config.yaml
dataset: "small charts drawn from random numbers"
encoder_arch: "efficientnet_v2"
loss: "l1"
latent_channels: 16
decoder_widths: [64, 128, 128, 128]
Rows from block 9 of the encoder, named by matrix and row number. Each number is 128 + 24 x the weight over its row's rms, rounded and kept within 0 to 255. All counts start at 0. Numbers have three digits each. After the name is the row's rms in percent of the matrix's.
# convs2: project pointwise conv (encoder.blocks.9.convs.2.weight, 160x480x1x1), inputs 288-383
convs2.92 098:078137148103078130105093134127148116103123145111108156120106104189091127134164130162130123160111136115145123104102119120113143116132103090091098150148141120126108171082140132129118130144147111145112084146142147108143097098115131137131118150127147117121193152170138090138149092135116127153
convs2.93 106:146142075141125131140136128124165108151149114111124114117117109120094104081153178144124137142155115107127134094168117104088113145122130131162144122122117137119116143093127106108126126107134134155108122096136128135133171144142138140148135130131113118133128165116148126130077090105095128127
convs2.94 098:108145117159104141102092138105140123114139128120142132129086144133167137137106132136117129145143143092108133110075145115091126116119133133139119122136089164185098149089148119126104104129134122187128122106152144070108127084162135172130151117133135160114127149089116079143109141131117132136
convs2.95 102:116095140120085145155139139136086136129095132146084125134151127162142119131088123115130138145151093169151153111082117075144097122117139152104173128113148115164163089152098130110110122090151145147144078169121131141110159118123131122148116154105128123149124112108148140140156158130129143110
convs2.96 104:097075148105101179163121116133092141152150114108134114135081131131136118127120166141181121121147077137093129129110121155088162106079110149117162096105125119119118115151123097141103132103133102097151118113100118105136125155141090190139144094128139151155130123083092120124130121108133143115
convs2.97 100:169116126105125083112090091104076125121111165103131123159171165123132107133147119123141093132111145124144152102096145137147127087120129079170131136148090151147116122090127077118147144092127157129155111112137112123129161143128076126117124094119109134105130189129110120106125144122119110142
convs2.98 104:160146135120086116149145136151128100142105138121124179117095136177113113160121156125118174143190126131144106148125123128116113171127114102129161132142095161134122147105118071139153174115127161143141159152175134124115135123148120133109154115123108124116130120136126092136135116088166084107
convs2.99 110:129117153107107130144141110139170151122115126113128139141132115127122119102179165155087132134106173147126112140172126127103138145131125142148135153125155089141103109117124086070109146120117136141172124147114126115128119090163157090105091093101113109109160120128177105098143142128147156166
convs2.100 097:143106138148130126143096143080127127175107074107149188165084094115165163119162180078097114120104143076101090167124149139131153120154097136125102126117127132117072162103094139121121103103114168100171114126137147135131159090156064158137104134146122153121177111100098109119163128131097096132
convs2.101 097:165139114080137103177157105151106134108117138136118165133168099136101115104107147170145143123105136115126148138155133121087120148108121140156113166110157112101183115141142080114127183148148143099196123131100131135106158139107158117126118131094132126125102101143118124125100119101114137105
convs2.102 094:097137093206140144103107136117114159107143136115075128109184153186199121144158097130150107131120161108116120129166135161103126141151182165096112104127130144123127100114126128142086114151121133158119130132148122116109107147122108126141125176122102143159142106144132150110120089112153129120
convs2.103 095:127098136107132090156151097133116152140154124157138093138091116100160134134116128106106099130161143128154146169163103141128107137154118126150122109135106172148137111093182129132172134156152138175114073128112105114141113127134141098100125109080128116105092122102174130143130131134156141153
convs2.104 092:131075134174114099163121136124118131137116113095106159110062091113149127121104120111102152123139130133121141176147125130128147144122154148119121104081109139180129132081134142172072152119100153105116122129124133152122164138122117080133097127131097131132132155095122147150124100094152089112
convs2.105 101:128136153163132125110163129149126094133121129192130133148099136186106161131129130096111107135184130114137120128118176128160142116126124040118088109104105139129138148132118121156133133104118126103107122130149144172101164118141110059181121106107131156153157140133102118108134101110160183108
convs2.106 107:168124145102141121107131141138146140112130158122162129164108126148143120113148114123131114142142115158125119146145152184073131090118121207120136144130152116117042129101141099070160161104108158128121166106097146129108153155131142156157121120167146153107109134101142125165091165145085102156
convs2.107 096:143117143170133121098121144128136143121089102104161139132119109177155141131136077087110139104103113148118110135116136123173108107137133129164131098133107102110097124128138111115128167125106132186157162133094125133109111114172166130166145133151134160111164133075144144149102154129131155123
convs2.108 098:116094139089139130088159100153131110098117073122137159106150111105151147117129128154115108136116111138147152119111137150115111143123140113164122128122103157152128166147109096133139127108147132125084124118143123114140173152088089162121103127123127136150102170087154143108105144132135131142
convs2.109 089:126122113123139202123124146108116107120122106075140161127085125128114154140097107116154158125124093110118162121122124090113088128120148113136154135143125129111160117162139143116095079122131127133095110150092133148157102121120159053102136090115155136162134142070105127169132133119136127144
convs2.110 095:108084117119151150154108117164106096155142149100132122151101139124152164142117132142115116123124140119131131126121138152131089142118115170109145121127108109095085160114114107115115120127104142080128155127159128109148120140146149166113131143108183104108139151090157115163144125132127162121
convs2.111 096:129173099129134126122111150117092127136144110137112157157155141193121117216153134101084111110120132110157118124132139114108137144110104125153151098125137117143113064157124157109129136140122123121132178126137119122108128138122181200124148162129125147116157171132173115137119098118135150103
convs2.112 100:134148149149136114139103147131093164136131114130116159128142120154129122111115158124113119122168148106135147106134125112135128145148119134120131096156133136141087113127130094146148129092148124111113090121127117130126134118134109122111135113089112138091107099127105147133145091088091112104
convs2.113 091:180106120111131147141123105111095148113137129141129105146149106179123132115110121125130150149136123152138132143168134166098123108086163138103118188125108107123124119163102135096146148142120131156129061110099153142137132120143164135137144109141131170079141114140157089140145146140136139145
convs2.114 097:134080089081128141117061141102116114150138083092150100126124119205174118130091112110151119164170111106137131115143126147102113121105132079119124120133091123168143115115079163169099144164099119159118129131097164105132177143093126128147116128106090140143141125138112126140135137140153168130
convs2.115 096:101106170130116137124109115128100140115143153157122116150123103133145093101131150110104145139133138161131130113129132142142106071139112169144134126160130167126101120119162142130126154096129135154087078124097112095115168116163179113179089104144098127118087119158133156139125127108147120126
convs2.116 103:113128089129135128166105119156113137136081117155104135099114125198121115146106161147120129135209137074160150114138105115112082131113142140110105127115102121138157095147147167119109100157152156100101121120067105149118143125122155144084122136125162121125145104122173131104121098094133138129
convs2.117 102:167134143150132187142137149128157081112120077096098151136085116135142126134105137124157143130129156156135129149154132117166139129162132138132159151137129138123098187126118119144139141131127133115062091128120118150130120139123137163117123121141137080152149133166135122127140107105132122104
convs2.118 111:103112123119138107135104126103085113107160126148102129129138122146164140110135234087127152106144172121142177132136116114152140169107144081119159136117130093115154104157147146099154067101114118123115090139145130106136113149108092112118148116137113139152183130103130127108128101093171177155
convs2.119 099:127179096118158180103071116119107132068135189114103113178159140108109123154115177090146129136198115137138126057111152164112158159102164099148115124102141106126118155097144154151088118091115130090135148143179141123142104118154140161133124104117136128147123140106133133117149129091116121097
convs2.120 096:107148139095118083112137113123125124152096158089121133115173103120068137101167137119149137138127127130136107134133134112103135087161117104124124214128135108106138149109142128120108133140079099128115137145105112090107141131111174125121100129131107131139114076110135127109117114111204160128
convs2.121 095:141140138153137166086125125112162144113133131126137117148126127183158139136162121137120100138123101117127164139120109110157123092161099125117103083129134130163106146149124169107148118138120141141126134105076130149137160081118096090117134112137097126131128108125147154090190104104125170131
convs2.122 095:101104144119145093104127136121147114082140130160132121125130122131107116096155172127105129136075136175095141114116092119151120111135107136135102158114101151144094147121151128065167149110096104114096094122119160140133111160128145158151114113170139092120112123069105109114149115118125090148
convs2.123 089:128118107075144099108132119114132129151135137105128107105087124123084099113114096142117112161132135142149111134166096121141109150151149135113131140108157154072139075141113129129130105159137099108152116116144101117128107181098152118141116158141102106114160100152096144142124143137216125110
convs2.124 101:127163154104172122128183147120165152127148127156107134104163108157128130145117143128115068115142166074111154138158095118096126122164100136130100123083134163195107169138123146159130122112114105110134096128100142150113204111146126156111121162111091138119123109072108133129147146141131154146
convs2.125 102:140116127140133087139160109118182167116141120120143140095114116112104105173145125095152107142132087202137146087133117141179124131096067164122097144126145134151080105127114219184110102158094125172116114122067089134127107108102154127089113113113126148091138139135163128066168152143107173143
convs2.126 099:119180157147111092099144112121121136135172119120099131138142108156144133192091123190167159142162157152122137121128129114151134129120080104086104122119128156182150139109143133164152129152133111136107157133143110096126150145101131095125119137103120135133167114142094142116136145107170168110
convs2.127 091:143105166100111153109208168134122193139148118142133154105113126138170128070144142124169144134122104105162094121126114133074159128097100122106109108129115132164119131152117200156113146176135098099129087106145130061114161156130125150090120155156101146136155116101122140114141128131118161117
convs2.128 101:121118124083172096134142115146119093139136120057111135141107125105131124120143162134156104127121137147103136106125133098111110134140147115126120180165135150124107141134117153141136152109141134114160107081119122074136113136142117111162134100148158116123127127104120107137149143151148074158
convs2.129 099:110124110105135132113179127130166121126115176150143113114151106208146136106156156129176149136102158076140142155126111121076119128173113161137092190113148132119136150107122162120088135152098137108154097128145140130118123118105099121132136105149129088119119154150159143133124170145132124133
convs2.130 103:126145089102125118145150131113132130134103129131138135151131108095115124145059085090115117123177146121115133143145128117151134126114172135135161136122111099159163101152158149137121144072123106149077132114104098148129116123171157100154122122109127121132153162111122102133116131156122112125
convs2.131 102:153117181112166071129187122153140097159141143111131128110143149104112135108123063169145148140088142171109152098183113103135115099141160100135133158139086125092127134110117116095116165145113120167135155123152121170124146166136114195126107124107141154138109169103147122143120123144188122122
convs2.132 098:099153095067155107149113121148140122133137155143048115111116099131092105064110154157146156100157130098173170115144103155115114150124125099143112143127126105090132195121144183145128112162096099097108132134116134151115148153125150195148097109146104156128131156140135086145110144121135166145
convs2.133 101:116136139124166148118153166101132131117143127111113077139174132106119119137097125162120136118099127154116142105138137133143093097128158162162117155105113137100120172157112184145138129129127123139138104121106116163121142119137160179126145146127132120130151148134136118143136110138127110149
convs2.134 106:130134145131086114138097118137157118126112118126135092143147142096118151097140070117157092132156161174125136085146115098147112096155173121100160188139135124129124122139090108144135137069130163110112146099101107136119102154102112131171142115110153122124152135120148082137128121143110090119
convs2.135 096:129180117105136111149107107105122099135100135146149119111179118123154130121155122130107159151115143077141131135061123146114138077144056076130165149124145120096149140129111120127155183114120160129106161128172138077118128107129108154156110121157169165131158161147123121122093134121123123120
convs2.136 102:124135131148153123142152106108169134116089129093096141138110121131097135147164141125062187148137123166115146128145135147161140150126129155150099166121144150163109138140125139120094181122147154157118112118131111171117145114134067119103168126128106116105117119178154128093132140088118113178
convs2.137 101:131112129146154131126137128141132153167136079106123131094126124166129127068075123111122152112187112094104142139112144188126179148141139126137175112115167112133140126177054160075123087104115112110100144123079122149154109143136127155139156167129135140123152094119101133134125135138156133116
convs2.138 097:081129136122122122095145129139161144129115145080097171146128142149162132145237131163111106115116111132112128132162140112137120161092096136123101132174153148090158102150131125091135137139128165147139136153106151139128138129118117096118183114163085106156139129108152116143112128128131055120
convs2.139 096:140161138148144135138107129113127146088120117080086188152177156177116103152177083150133097117122122172108100130169100104143148113155141129145092150099201132132111150147109136105185115136138104115145137122139107137126100146112112139119121119151113111131109134176097110175126132135169142133
convs2.140 103:133185098084135139122137107123107120101140160164126123132117120115152083118128122143122139125203148148165157170144128184135090170119171080094096137149142150150098183125117107155076098074114177120137126122160148134120067135113152109132153165120166092125166138140094135137106103123085136110
convs2.141 103:131121197148146110140179148113161128148144146156113128121147131081158128111147125082123091137107114186131141130137114143185087146113145175096120127125125097121152082172129145118087132154130138151092108117151140160114173142138128204127155102132130130113128143051150129149115132104133162126
convs2.142 104:116148117137104112149130186145134120138114144128131155125196140098102107167117142159152149109117108132121136092120113151115153072142119205140106164139109123099094127092122080136146148134105132160123146153086161123114129107136130145129123111094122089132125123140111137085116128133114182131
convs2.143 101:143158155130145139121128146145127144145162115148165110157119117108155126148118177117109121131149126136121108113109107085139135135152111097115125137124101142135166128166135117116145074111127143162148154119093125121151079135115111090112119128097117145134161148169153128164163129164127101153
convs2.144 109:100148147153138102136176127120154152164112109110121161123079154095138093158112177106123144120206133167129139145114113125144108138082158142128136117109111100122122086144134113150081127145110109137062136133117121152110112135121131117123142135136148127125083109137102091173106158126156138139
convs2.145 095:148144147148138109122123143134097105134147120132149098153179101112133134161086129148126114120139116149146172120179110113135133143107147148109133108135092133133155122161144151102130090152102159164121101110105093139128168105115130142121128172148078135159209154109124114077120130158116156124
convs2.146 094:122139150131142123094109130121095175160160142114165161159092126160126122146139118099130096136157116088100146132129142134079146139140136161139147126156055107114101095154125124098085109109142152096132134129120105109142163157174129141131154126149123110109149156096104103118099110159152084142
convs2.147 096:105166120108115093098170131127145139124102109140164164146139097145108100153122147069148099123161122160117097136101133182153078123119178117122102167150089167150107168150152151114132131116130154167085109122159118134115100139145109089121187156137144096133086148134145131129131103146169101138
convs2.148 103:157169183130130136143125131152101097136102114089103136149114150116097169190125194124135100103128102088122127105118143092119127134144152116137093123128077099094123164169129127118126148157120132161139111131165129128160137145157107180076142175145120119095096137146113131118116124127084159140
convs2.149 100:124097171115100119147121126129144118127135131139110123152196108138090121180109108130133175142192111165113149113172115134160135123114148107107124090100147160147128165125140134148150105176128143106089127116089166126135103136109150123115134185104157165159102130082154135128140132111148086108
convs2.150 100:137131134139120147090126153104124125146129122118173101136076113182177143139124108130132125150125148129112124133124127095110136102157119162113127134131119186127152150136150073152163136145148151153142139160154138120133110118138130076109157157117106134162152110124107144135117176137180115138
convs2.151 103:108126088135142093122128157132120130135151143097163115098094140077132107152117111139157134137118133157123136130098111154162077104135078120124138099122097136097109146055130161131170158119108159136192120134127121126112093138124124130100153111078164106167157152123083123175123140130156127139
convs2.152 109:142093178116126168150137145135134121099101140139099107124127156185138096115111109131135097133080137074151149121110104128079161113150129107085122124122124150116123133142133155120166144088114105138150134135121095123151112125106158156145134145130172176136139147125097121141141113105140161133
convs2.153 098:114150102165141132177113122094154145127127070172127109125129070136117134161123127123124125113122093104147133120137147096104114171151133133092107111142138168112155119136128151158151101153117144144152078116156133154123108161142168130115135099130099134123097113127128138132183164120180088154
convs2.154 100:120148104150114166147142123129125135089085137174150113125127124196166161142078121137117157129095102103105117127118135123136138112118112123127106137135116126121153111136133197129091151162100163182121124142124108126127126153159133095103121174154100142121189116187145109102157121125198113125
convs2.155 108:117130162158114124118142146132159106145133133137110123155155128106132113130095114171138145136075128153114128142071149105137145141126137167147079122133115144157130149154132181128127133094112112133099103147172156100104074167156143191126155108143168150135175122106139132113133142157149125128
convs2.156 102:085124156170107134153135119130111097133127186094141139118137101082111140125144150155152115116042061108113133089098121133105146136108132126156118156107133116136133096140119109117104120121156120152138176140134106108119170105115163117143114090162107168117133124120109081094152109157124158142